config.toml
time_shift_ms = 100
residual_init = "none"
lr = 0.038
nesterov = true
warmup_steps = 120
Rows from block 6 of the audio encoder of a small audio captioner, named by matrix and row number. Rows with one number belong to one channel. Each number is 500 + 40 x the weight over its row's rms, rounded and kept within 0 to 999. All counts start at 0. Numbers have three digits each. After the name is the row's rms in percent of the matrix's.
Before each channel's rows are labels from the 100 clips, of 14976, where the channel reaches its highest value: "loudest band" is the band of the loudest frequency at the time of the peak. Only what is clearly more common there than usual is listed. The data: songs of 200 made-up bird species, synthesised, often over outdoor noise. In brackets: how many of the 100, against the usual share in percent.
# convs0: expand pointwise conv (encoder.blocks.6.convs.0.weight, 768x192x1), inputs 96-191
# convs2: project pointwise conv (encoder.blocks.6.convs.2.weight, 192x768x1, transposed), outputs 96-191

loudest band: 4000 to 8000 Hz (50 vs 14.7)
convs0.600 105:446514443447526505513505503587524417427579486531439536476506596455501485490443488447506437501428503475476532474463485505478408492462473489553478462546514533472481455507482423554463520551555496495447556454512503476562468436526520503538577548397516502531543450548505494531528492474500562504
convs2.600 111:507467566438433514447486469471458526505525488571553543469513525478404470544455508483505553513580485460476456495509477469470460471411515497505580456535515512548554556500493495503559491468507547480458490482474521470488499531493492466579484471505455452473511503487517527561536493493556494507

loudest band: 2000 to 4000 Hz (64 vs 19.4)
convs0.96 099:506508477432486481430500512512442568487471527447534555473553488507412494454474471502463469463506422448410481571435461531451434518544475484529459503518476462568526463507506507512538520545494526487485497529536514480509394563487576500518505479491537489464542601508437483485484469476589489469
convs2.96 091:569489567555474422465411441528506513464525515490505508513510492456492541529440517485515509549486505606492453542496547455502497502446473540436498440564486479472525443474468520612577538488456513496519510524436509453450501466449410456561522495445499538490479476500470470464439499476488507494

loudest band: 1000 to 2000 Hz (61 vs 24.8)
convs0.509 098:461504458502448480503506506469409535550442541485410490464601562473502466452475484527601543488478444424493479483540525469484522466492559543434502482511534510522545434462513491492558490470502554535528487530511427522459445522547441477507502530500535417471464525576562505519494450544506603512
convs2.509 084:508621544515547460517543527465409542517544588488494490467526460440496539555514471499499522546542507446517488520502438468480394563461542538547467470552593478470475549484501482502477466460447512547524503565503573423480587521529484473466518466570557487506481456476458568502546464435424521541

loudest band: 1000 to 2000 Hz (59 vs 24.8)
convs0.690 101:527531469494552481520479496492520492500462492517472443526498506487487488451527492573520502494479537478505448490494383449501496486512563463469556496474532495451513487531504558584487467423450509452509482515551486513519413464416568530439532464531397499536429530473607511486541534442462462495
convs2.690 107:630474597469462473475503459501464508463453504578533590502527444472541530471478457436487508510445560547472540486479459550520498448532553522550500471521579465488487498487548443509454453460470600457455590559516491442451485470509464519464480475531470448447542491448461533513468532515543453583

loudest band: 2000 to 4000 Hz (48 vs 19.4)
convs0.119 100:555482500458481461478553528486537492408466533447449484540531509523510491489510582492421476498468424525524576448494476540491508510537474550531533535510475434495532487534555466519461505492425454570487441437496489524456539508547451496513535485514461474503422519615446528480525446475511512490
convs2.119 159:533534497520503492511503510484444537514530469477500493531470468520514451575581485504523508508521480547532535530485460498391475534466548472530466463511579504466581482503487444543553510468446510577478533533494562484581561487446448475453487444448458478481511464479531552469413482490492488465

loudest band: 500 to 1000 Hz (84 vs 16.4)
convs0.488 096:532449480546548570460520536496493513531416455502489530486512463522484490493508531456468444470568514514524464511488574547443495484508482452471508519445435482462505461482536499489544547453484426445550449505574503521501450485529519481494415497524518517483466496519463433472507485536515466480
convs2.488 091:526480501473506520536539550455587533517513494444496480504532434438464512463569431536488541514509492580524451496547472541561481429529590491487522521473480567423467484499504492610470544486444590519502486500501455501454437502496569506483407455421523536454480499501525431479423504455483495464

loudest band: 2000 to 4000 Hz (48 vs 19.4)
convs0.38 091:469530477478497510488542534570522481485518480486557546552467496463493547581500456529454557432478496502456571496440420538443495457545427446523575511536498496474567493477455458506464455552547466505485476451562514563514545576464429552481582474498448522472478447436457467443488448516408532459
convs2.38 125:493543466526489590459528427463516512509507455448520534468427627512509504500482470521509467533499497477530463509558513470491484487524525534550490583505484532473445504526476485433499476575444441524588460489504503486529486485455535541513511549458468520534507549451491514510485490494560513475

loudest band: 1000 to 2000 Hz (76 vs 24.8)
convs0.728 101:493550506503557511531390502524509452474513499440496504466444567542559451445461494470541502454530413432601499515478534470510530508511555508517451542469531492435475517538430477378543560488476513472517497524518490477451532497484455506561538450492557462462468479541465482545460474474523476501
convs2.728 062:530527520573532581498461439512491471503490507449488427543528497418529439483543492496480472490507507523545485536469505517542523507490474529523472543498512486491497518511527457488513604498443503412566487448483489489571465507516446486473500472443493579527546493517563460557419451566490444451

loudest band: 1000 to 2000 Hz (78 vs 24.8)
convs0.591 097:527560487560561529523493499543465562549502459556431505505527421542508488519563506494540463490430578512596495503484454533552489544600475534471492581578484499540508476482525562487507391480484453440496511466576444439482448470491430566517523492597471456528457543431535482480524566508549556527
convs2.591 096:488577434468483586496567547544508475476499477483492440484478463565511505525454429492521433545526516527496446526485567478463544538542510457459500499499497501451385485577509527571449513493486480448529471497441438459484495474437499509499519491549493498511462558509425454491521470509501491490

loudest band: 250 to 500 Hz (26 vs 3.8)
convs0.469 105:484449544473530510424522578529531488516543546560527444441520536481455521455451483478528526532524577556506509479467470535516509490482474552503462464475448506480489467568459501449494525481433450547476517517540531512495547508506579470494516529493483505455422486530514534509523557543540513454
convs2.469 054:512481503506515508509588437462563401567419476515394531465474550462444521480544455459527502483547507454555453448450541379523520492498447508517542503439540480464529481452496525578496477465572502566580457494471469518438501500471486513545512475499469528563500520491558512502460543537436574463

loudest band: 2000 to 4000 Hz (62 vs 19.4)
convs0.606 096:519435498515465522536437514547516488437452465547461407493471528538459575532476536510507530533520518489473495484541519534485450485445489503538481476484527461566507510484434559456528486493457546416411535578525397492524497499475500486508452499594478471502548417561500433474438477460515466533
convs2.606 132:517514459468492509530406510447444563470558467485504489548522549449475552563515470457499492492492536528543477536524503469597521520446487546550428558548487535513498542525522542435482579527445410541534502512451458540508530438536449565488450485483536540496475497492460486533436523502506483501

loudest band: 250 to 500 Hz (51 vs 3.8); 500 to 1000 Hz (44 vs 16.4)
convs0.687 104:474480519547478467486436550476517425474526488556570508479519512528481493483478511545507558438505528559485531459472457523497469523500516511473493575444540557492513505507505455461478460586448446536539461558461489505490421451502441428471519517459444454536457496451570535466515484486489438575
convs2.687 092:461473546462500564576474497523544504516443509463509535478531458465488523458490473429575531572476513498521456554510478532457509457448525500458462417501468501507482532519501513549456503503508484517473497444618526460487420449527527555484499502457507511536456553508528448550568536442477471464

loudest band: 1000 to 2000 Hz (61 vs 24.8)
convs0.301 102:406496540478521435518466532528514522478489458430521430452500462598538567419456558504521488494511532496397506476494484460482487511447502531501468446504500519500512505459530452558484492492541471515491513566512498533461518500531533493541425498437489443498554544540491514586425488500553486522
convs2.301 103:456452508471371500488480499501540484533443453580476562480479513486484484491517493551460514527399530511576557515528490507502529496553516467494456485421517502479485494457501531445509480435578544494436500521448467456511483453450535526487505448581513474473565443530505543462496568531487447527

loudest band: 1000 to 2000 Hz (52 vs 24.8)
convs0.307 102:520489538506528529517503494507446476488519474444442486501469488477506546433475454525499477481475575541517456539520592508505579467539436488455498592530481533439452489539444647541487443503453534537466488520441404494545512538482515510504518506562543479477484465445471556492562447524519468510
convs2.307 121:568581518523509459596445582398464498501467529491506472437526423499489446511512538475552471551519481538494503587554464516549488477545569470522466576474537503492523452485483441490503519555527494513476515468508451505534534486414465436500465501499521519414497586557469501505534534568504498482

loudest band: 250 to 500 Hz (45 vs 3.8)
convs0.133 094:450527524470524503497456539602527456416430411537490505501475545489499513517514526531475521485495465505453488546582395528492472511474542454508499499510528580549517561516520490420489458485522496477468488553542520486538541523544465466446556559480519518514521469526472601449485491519513500491
convs2.133 063:534540455425544521511532512524512531512452507390505495469543431498550529463545477494514448527484464540564456513465447493459448431555549572469455492543479493531528557495555500567575471480512520459495550541553489443532519498542507512505472530473505495456482498484475531459423461468500504480

loudest band: 4000 to 8000 Hz (38 vs 14.7)
convs0.639 092:575540505424493478499454499505460453469556491550452489493484542479463516496482486502442407543492456441469530465547508468497473475540505439489451544583450492512514491445517508497440546521477460553460494518511536473486496469512440510513446549495478537566578527462437493517438442476484483537
convs2.639 131:488543546490536535431561535518561477558497493470500534488469553537502398515485533509523555492536465442441486484536434485521539565465466500522524415483479489498545564454535438481509508449563488479467498500504526540586472524477525475488471474374459546446443469447456467471531483511540531450

loudest band: 250 to 500 Hz (47 vs 3.8); 500 to 1000 Hz (40 vs 16.4)
convs0.251 101:568477508467529463533533503514529498480450491539545436536508551463450574552420461448583539536527487531465480517564517483521530569504448441465530466507520446508550525526509463484525519583519546530459511455548539532524468571525503556530405425491482433508521475515509454520607434497530504488
convs2.251 095:500520432498514556476408473577549535447547603506568520518552540477519516497519535464432450535489538541507501495489493505485501445581507548448467492533496504533491514483497397541524484447467508520477522497438497518504534430475568508577528460545489507501526506535487449558448402502488487561

loudest band: 500 to 1000 Hz (60 vs 16.4)
convs0.467 100:526507533544479478552575490500478540537453472515565550519532556529503475459481490459523440485524489514509481546478491523466555555560537471538488475458551539528505469485536559456518494449534511503535523531522498476443481502492474532520468504539523440582480532553411507382520409546504566553
convs2.467 100:481489520522499464577504517500493616443482510462533544495600494433492518511518438459546514474404525591562495520536485469520482451536534462505493494497463470534548501562550524518484586469485515529471482495472477509456496572465557473514434541448474506451524442468508462530469521500478450579

loudest band: 2000 to 4000 Hz (41 vs 19.4)
convs0.471 104:445479421499502495512475503462434557445526558546519427521523486488434468511451492379541534435480483503457503512544442476518494491584465571501524449499531464578467487572490473540522500505468438470417507562515454496532418480550536487487456511569444560464566470536475542445496510525527533501
convs2.471 093:493435580522490491545512484563471575513590458519514483498515477574512465475449469503403460496505568472529491489549554473557459533491448468503477440584546424445465465481472462522449451538480514453500552511481481585553521492519448471490530549452514512548489457380484456537546488504503539405

loudest band: 2000 to 4000 Hz (53 vs 19.4)
convs0.731 100:517468474588478440526513505514477439494498490408546546503459432480528433500483491458524440511512481516499574536418493483481467510462522541534468466442549380522559490480486512495440462547486445522545497552534461548540489535528532524540554556436509522541501483502518506492462479553456519545
convs2.731 057:470550464493517551504505619474535448555553528515529465545489505567571502476573565476545595524408472529566554583498469541532487457528473500424515480541541512470568575569514506452443481585529548504507449569494490519543468474499533559522461538462522519535504407518538486512559549578501506457

loudest band: 4000 to 8000 Hz (54 vs 14.7)
convs0.617 100:536558552487482513469518549473562496450495473441450549477497465533522529529482490498408378467551500486502483533531499505526503561496444514537479479542581503442519514428495558505426525531526513512483522543520448460484545501564499490552546583455491529489507456547487475455462455508451533495
convs2.617 091:517517539501508480443569551544483489572515492489515451463473548456487519548428446493484534546502519498438488387462545481471435476472533497471410503598519462490399556410529510478536479542499443476517453479482493488444502521553432516485477456468504561556536475466489483520539514467502532479

loudest band: 2000 to 4000 Hz (43 vs 19.4)
convs0.711 096:559479474502445537505549561474525490559513479538438426539506458494464486520539487450529578545513467513434529459577520474442504501505494475462508490467429477573415479395481507549502444477458508516527590610491432512446527538584514507486472479547558520500564474442471470541481499466481525550
convs2.711 080:482506525468570488457468573594506464477443457488567558523518431499532527556483560469432501526501493502527489517496459492565472432535523515506476480520444532464520518564467475536490550556573493526585411453481562495524454552482528471506520493566534505444453513505461552509530477491535474462

loudest band: 1000 to 2000 Hz (68 vs 24.8)
convs0.500 100:472508492483561454437516488456494500515506494466539591411432545512540537525513498459489501531504480475523503507492527521480543488479428520464518575541481500461542496474498456500474496485505530470505419484464523598540420532406476567436515500506508492508496505442559437439486471439465434403
convs2.500 129:494454438498559489456517400502461544500535502426582484504576573464525501557533480480518508539490469452492489455561583384492485472512529496487408521501508498480548527536507454476490494538492478548533542481568482565519506453477510515509508590498513527570480522540477474522472485453557523463

loudest band: 4000 to 8000 Hz (36 vs 14.7)
convs0.102 118:411527471554480515520467478549521469479479485529515541511494444453439523476455520522506543520487482463568477458558472526545455533500579453523503582527491478481500493534518471480494502489446579500517501538499495468439528496518464505525553537533556473519518505484541482556460468546519520576
convs2.102 062:528533486565552502462539492476560469591426520534464525482455503457445485539513499542432533471465509479539433497521498548544500511540456488453501554465502496494528484500434444487524458498528575532484491524486487486540513520613477463480487567485548564471548501412496426407525465527550472508

loudest band: 4000 to 8000 Hz (33 vs 14.7)
convs0.189 112:580500561428508524410549528485505575574487442543447480475510521605500478448474530487440530496526547523489512560517550511562500456522467474493504531596407435495509541481513429509498463481510481492486524508504465505540529441528488476490492495538479470490462421486474512478528475472517527507
convs2.189 135:570537477532495459493482561523548490520462478499525438446586470505554488550535389498437441432499409456504517497489494565412485500508513523446510396508468432544548485459549526505545559474516459457536446510501512446504535524570458563443522599504512551525563552542480450428518518548486515478

loudest band: 500 to 1000 Hz (61 vs 16.4)
convs0.204 105:510527511536573565515492535501465520494525451535554489465521440598438509452545532573476445478534491490540482480505517497506502535479525487452473494470400513436501514520508502579485504419524450518501510460507528559542497461514484537500469510538541490577571537497504552479503479496552468521
convs2.204 088:474501445520440533553522461474465469513478547420430484557567480487507482540629441499487502499555485568494415526526535439592413489490503446469514479457475455506480493506551464489492523505522533508508482419508439502528452556459467474528451509478504525498490502530560440531509452486501479512

loudest band: 1000 to 2000 Hz (55 vs 24.8)
convs0.767 091:554458483492573471505558510504496458520523474565406565494468524560546527508512525474535490501483450497537450458511487522509500493474457497452524468473523508553552427463532475486530426515528519490379475430493582470515419469512445558445485505447432525548475468484515524531575544508439445427
convs2.767 135:489496475495562536505473490555497566434563498478487456492424512468536519510461357424458527549487500513549508560496507445435518471500516488564521487475404526507508467475513511524500507470493400542542481491540409557491521444473456519550560484472515552427510522488501493537549495543533456470

loudest band: 4000 to 8000 Hz (33 vs 14.7)
convs0.282 096:503517447511479495499451465567485465495540493538439577540486467545461530453507483529507490510469480524566518542580501481533571484502541492501471530551428481467575431488441506537565544501475466524543494523471496581459480564554504586509439524550531481562479514458553448535478509527508413408
convs2.282 113:486569498499456508499534460499510471461503480475512481469514548537525472528444410499520498528474483514527530540467488546499480499533493478474520425445523449559443501444524524478471432474527464449459542422465470522478534516487501453484537533528529462488472557461499473447501454431472516500

loudest band: 1000 to 2000 Hz (75 vs 24.8)
convs0.212 094:432457532523485622492491471480478550524536486461448499467569534546514489513498456489432473445560539462516452550498537514511495465395473407472491538528556433468510498542467501452524439474475530526527446531478466493452451451432515503588454464575474541430568486523529515563502489518466500475
convs2.212 110:466458531532522528500514509491387510457470531568458537490488471551466531519511523575511513591475540502509564556547509534471429564531542516537441471574561516494508551512513443530567472531529468456505514526482488505420501607448487536503495550562495503528493479436526470486504547469478494509

loudest band: 1000 to 2000 Hz (53 vs 24.8); 500 to 1000 Hz (35 vs 16.4)
convs0.114 099:541540474495495418493506519491454499519523556568470524486473510550502467505412501554504506549491607495536541494522521545517496548565510446503492536548475460503520592528476464545479497476461446544490501517507431446518514502446545512536477501500512506546458540512462480503592554454468496487
convs2.114 122:500494458425509528494583543433476527440509529493503451538494591514436542563482504527461467532478498479519456539538567526507609603511575444522524495503546423468503460486574505516506471467524555540428517572505522483553599464486498478543482590500443466554424453502483509533481492451449575490

loudest band: 1000 to 2000 Hz (52 vs 24.8)
convs0.653 091:465527387494492533486476515494525491526494446437493541474502550448441537522555462518477536455575492495517542475516473542511460474503504511527516526478428571525501527491487514554517477442489454541499461449490551508574449463535553509518477549549412518416501475447533497471491465479501534467
convs2.653 102:501561453494512549453533460450508543527513412434583500531505570515499585543504519476544457462463496485420534580492517481486488481425532470492449500514554544491540553493568565474519489446515422472522603515495518515539457547531517525519488501521519515489522535496519548514519512476626497469

loudest band: 1000 to 2000 Hz (61 vs 24.8)
convs0.354 094:491502437462570576467472537533459608548496498565510460529439528508477491503440510562467400522466464492481553523500512435469581449500465484472483491474545490433480516556479488460427565517506484476511471539537514506472592497526562519516530526464503467546541538483428479544440406526443496492
convs2.354 141:500453501588474497507464583511491468443502481504512496491476484475508457469515502455487536509529485539527567468463498550490489517377512440440519537526550560516523513502449442542557531572444558543492465568555466474495562486460449578500555561557541517509457444510492500528522482468523518517

loudest band: 1000 to 2000 Hz (85 vs 24.8)
convs0.93 092:585472535491478565483491519521493554534535484411545456416455553535477461456375472486525495482550468458524494514488414535516538569531504525504510570504463499523488519510491460543554506561555455476509547481540532496562455475582457488545462503508565483485581446520457473545510520505541473499
convs2.93 106:468484470508490478492493432383497520472449503487497519567529475491454542569508540510531460532529524493453485566509575483473519499447507570483558491522569525539561481535500483452457490424441460533498488493473530505452497512489559524500390450463442446497455497529506512480436572467544449518

loudest band: 1000 to 2000 Hz (66 vs 24.8)
convs0.618 105:465474536530518484543496448515457531418565456479492542470496480479518524529425502532486515431440495492452503520434499532524521576544463486492466510496470524419518475515523510524600474504526546497504560561514389541594477526509529539514539498520468527518484530468475499512473503552482530513
convs2.618 117:588510547454505472533540518498476578510502497504504507468579500505553461489554475535474415517476469478507537493554503497558461581436492568470488559530515496513494483473550438487484488526466465509512494529455558453490477514529516521465498553584437560451540510555481561451449433571545457492

loudest band: 500 to 1000 Hz (35 vs 16.4)
convs0.23 103:472472487518465563513506456436455475472507514509488501442529542483547459576505440501493452488475464520419509498507527561523452462555556465563397519481434505506414480536562502498507475506500523542451430551487486525509517494488480499489495560479508466508486453528558437516589542521513444482
convs2.23 093:429545527476444574491527551444553523530531531499523495531485468507520491530498504491500490501444456470554470449440504452457487498371545475449577464524425513495495451477477512463431484497538513436537554416527517509439505501497540547477488518507566496433550513527483459457503528476529504541

loudest band: 2000 to 4000 Hz (41 vs 19.4)
convs0.447 100:568442464542474518542547476526507457495461427494482558520533522427448481538432530504487529524459537462460548498440464486499484494520506522492468479514437576437553474466466500496552482452464545421568460531458428471479472511511506453508504516476527457554524553513496481495481470495516518508
convs2.447 071:526598517580567487558532538536562561532450555549475509452541463495464477434544544508451535464456502455433421513540502502501523471544590541519554479543417497496484531501492502447507441497500506552478453548540542592542537518497514526491453440572481498474536483541459540490531534591527508567

loudest band: 4000 to 8000 Hz (33 vs 14.7)
convs0.224 101:489573481568496551488452392475533537440520469543519497520557483522493474497524464576563476601520549551488590473499492488508528559427438435401544557523469477541482500450540467465434482471488441548539532485488509464603487508485469454529547449510454485502440476504461554567504570501457452490
convs2.224 088:533463530480518500470489534555579512451487444429492475431584458541432526497431473495566481522551532482506491441450416579495515501504505479514493471409549516479509513528477572498548478502511450472554505540512480546472493428502481434506519518548536477478505542463506527451552509476524540529

loudest band: 4000 to 8000 Hz (69 vs 14.7)
convs0.547 108:504551419535537495462451477482495483501483416525446532507507409507503543475550500494496569554519539545486510446554558476504517505396442513502533508486495467515492508493515483457491507465506500551487468403527513514547479483499572483515507519521476470548502498528466572639519515526477468560
convs2.547 100:481542438476463530535486507578556569484546421447553498511587536538435493433505520467511542532516536493530513462499461546471480525458452506508511469510493451539482502506493525498537558505515442479488530475491567522437522467510464514523484471461552527573515490499390558481557533497500485463

loudest band: 1000 to 2000 Hz (65 vs 24.8)
convs0.254 096:512507534510508459536502553586547580511493481544459588452504510529487544500494529455460532499475456526503523483484528479532553537473493543509491548499501540576524500473471416497466510459470482545578474496549523520505484446494562535442472541458488511455477497567536489459479481430476448523
convs2.254 141:524461551492521568425533490461533535560553496459512523533479452456524456471510522513536467540541500497506461485551456539443532532499505471462438468462453465450506610498520479445465443500593507532514489516481563456571570522493486446525491519488472399486563502537494513450522517540463517424

loudest band: 1000 to 2000 Hz (66 vs 24.8)
convs0.582 096:495473514516443503488595438507447483488451512555421471486460551562455475480547500535522477518408489590513493503476473570501518479463483545520478449581491454501557472522507479485487473464552479541480472492466440451423474530492595498523511435598524474508550513464488470524460424468472436486
convs2.582 118:474415500471484492445599474451525523469438441521499488496437514473530482473558460465519491474441536489522475458503517493501621542574507503437467453530530499522453472509532478508519540455592477446449536564525462515515565545467429543522483528513545572486538573492512452448467524426568491468

loudest band: 2000 to 4000 Hz (74 vs 19.4)
convs0.279 100:470475541483472519472529494521436524482503457485439547496450511490529474515474407439539441472454521494467462430555539503485416402523536538505476457549481512463490378426553437518499462540499497473482459543473526509539549516439434565537482501610490447509502531531479536494456522547482585520
convs2.279 134:498521500525485504458525458522470489543511516542534521493549521443611518496470522497459481521464516599479501555520474479476492537437510520531490506481521473558517554472432451440474484494563505501447489470521536474515511452492492507625469500499467472498546567416561490492508565574453455470

loudest band: 2000 to 4000 Hz (44 vs 19.4)
convs0.103 101:544535487461522518508547431510452437510532521509512576522620490490558465528471497485503522438444505501440498475513484519567456558507527538588465547470514479504473479440515504494487519563496503541472529461489480510451519459507471496462473531436454534534476573500513579504573521474568501477
convs2.103 121:530455545488538536469511509533521488500513394492524462521455489578464458479484484593462505584591460475493515486505501477450544575428525507522495459480447494420515407527482454553469530523499528522544544478448507503583485566480481503567464500434463414428480484529465507542492517457579561453

loudest band: 1000 to 2000 Hz (52 vs 24.8)
convs0.24 098:572550525495512462597574518491534572437504569516445524562523535548521544449560498449493551541480502550454487544484535585490537521546537529480546527501494498484540513488510419437498514542474488491509458431469516518555473495500485461560539460440428531441457573436478489489565474506477519488
convs2.24 154:397502467519476535512526500486408480553543499489490545513493538462566471511501442465466498550507570537510531530537485469576484514539547497417399551442455453538451511464553464531536538497459515492482513465517420572475505532511438534517446567518577530497479510522547516503504487479467587473

loudest band: 250 to 500 Hz (39 vs 3.8)
convs0.6 102:487474606513495517521489522543574473480490511586535510463463583532462549468524518547525502412474535530586474480476493533460512517532478467440432487522520531481512511457473486520500458545492567515453464493486452522524513489412504450503489534407411480441498470476514573477533443593533444492
convs2.6 089:441558488488560445514474487506467491488465556499444527557497507471518501460494538491485470551493550504505519537518458570501449516535562416484474489557443493524519570484465555492439512565450538485524528457549487486502469470526526488496499596485514528496527497549478523508551528512465479480

loudest band: 250 to 500 Hz (58 vs 3.8)
convs0.575 105:510470562553528507541511492535534488450521533472491440514529603459494488458512444548513463478481490551497506465496432478501547497464414512439540491500578489460462539463503521527494479547505442467498587514478489490564484473525484408463506552513482551485483475472458580517482539508531516466
convs2.575 118:464584454509564502431530439561491498483507541513561451490529485453422528521526482497586519519542480526497526522476471601499511499470505451451503517453511531549487510520460458490538505581473432557476559507484496585486448489534461432463493498484515626595530506539530452534544559535560505490

loudest band: 2000 to 4000 Hz (61 vs 19.4); 500 to 1000 Hz (37 vs 16.4)
convs0.300 088:501475515403404464592489480545499479529520459446507545535542492450506498523422484515538462479482520539435471548511523505557435491591524475482489501513503483553584519535553440451505556471585502514537491622477464478473502520524494528510475590535485557537511481498482538448477496484514546483
convs2.300 087:504526502582491408561593508500449572468472540573522516539544539488497455477553463504530565507461495472542451477461489481466527516552551465502565485496462541483535441538498570495456479576526527535563467564527459486515572508461554406471488505476545479554519521494453492477486525548510495522

loudest band: 500 to 1000 Hz (36 vs 16.4)
convs0.211 102:513585424515487459530470415532484448430428447473476449496505495574531526456541477517520513471510458489452521533502517545513552507524516494480525505476509531549539442454428510552539480439495518513463459465482508478467519590508542483445519501429458512519467504523480517514516526449559609470
convs2.211 050:453528570526499527525486507550494479470555461496491509514531451477486497517618580469487488454435479491515482496503463540494553439476408492492495531486543510480513502496458506451455455514492479539483502499507467410372495505488448480357450569491493457517455478448449537521503575502543493447

loudest band: 1000 to 2000 Hz (59 vs 24.8)
convs0.47 104:440465493427450474485506478544528520511490486469479511545478542522546503548419526579465547519447566430458522484427502501444461553481472516479555508546555477517484561495498516464456501463608528512517484512475501537501473471514467504538501560483446553531517520526461536504480506522465482513
convs2.47 084:494497562499548515571545496524527512478540444498486525576490523546417491498551492411549415472473450425522500490508491536525496492505509436576439481490508503490502455452554553515491534493447522531466544433501497513494466518487467503464512480434466501456466442467531483448537535434528529471

loudest band: 4000 to 8000 Hz (36 vs 14.7)
convs0.519 094:512532471543487496563498482503512489492486464433455483465504508539490543471458505532530480466473547494505467508448588507471521557511455502508450551546511466423437510506445457374469517500504470522471536458580532453519492467473504440571478535498480504456547484532530477467426545479453549589
convs2.519 075:523489550550489577427507448539557517486474524532540518546466513498485535541473507494457459519536441522529523529508514525517463567471471445510493452527555495534447494407449510481512472549599523485453511474437496492561508542515530529517514475470477509454488471532553497516485472546533568484

loudest band: 250 to 500 Hz (56 vs 3.8)
convs0.619 108:451479585451432452446483541494503458515454579484527494475559509512417516452485512501467498491517507441552458514505473542566540502550486501485434544474507526450485562515568473422474513492500430475544520543524461553482492454535443452478552567509518522472595465511524557528458497495560455548
convs2.619 103:526478557445503537473420516489488515486439505516587430537511526500434546487496500521533502488496544513465549515493501430420505463410520462429503550445580503579451515454501467569505538554465470518493543497463490426519481493549494522508546508573497495505534488487529485492544482490492521483

loudest band: 500 to 1000 Hz (37 vs 16.4)
convs0.164 098:487496522543560541494508524511493456538535469479398490516523479453512523433598440512550469430510482476518398446507511476550507429454437502548459572490430459425450448547469555536393446498496494458465563430466443517532501450462494518472468518517513561517499512518525548500482554455535514453
convs2.164 138:510520514486490470477460465506452494495493504562518445462495476511591495437495517521494574566544456520506576486546513455451426523518496517480531490432526494539577556529518487509528507518577505517537593492447520537516497518522602554595523495414463596520460485462524454492514518465493539459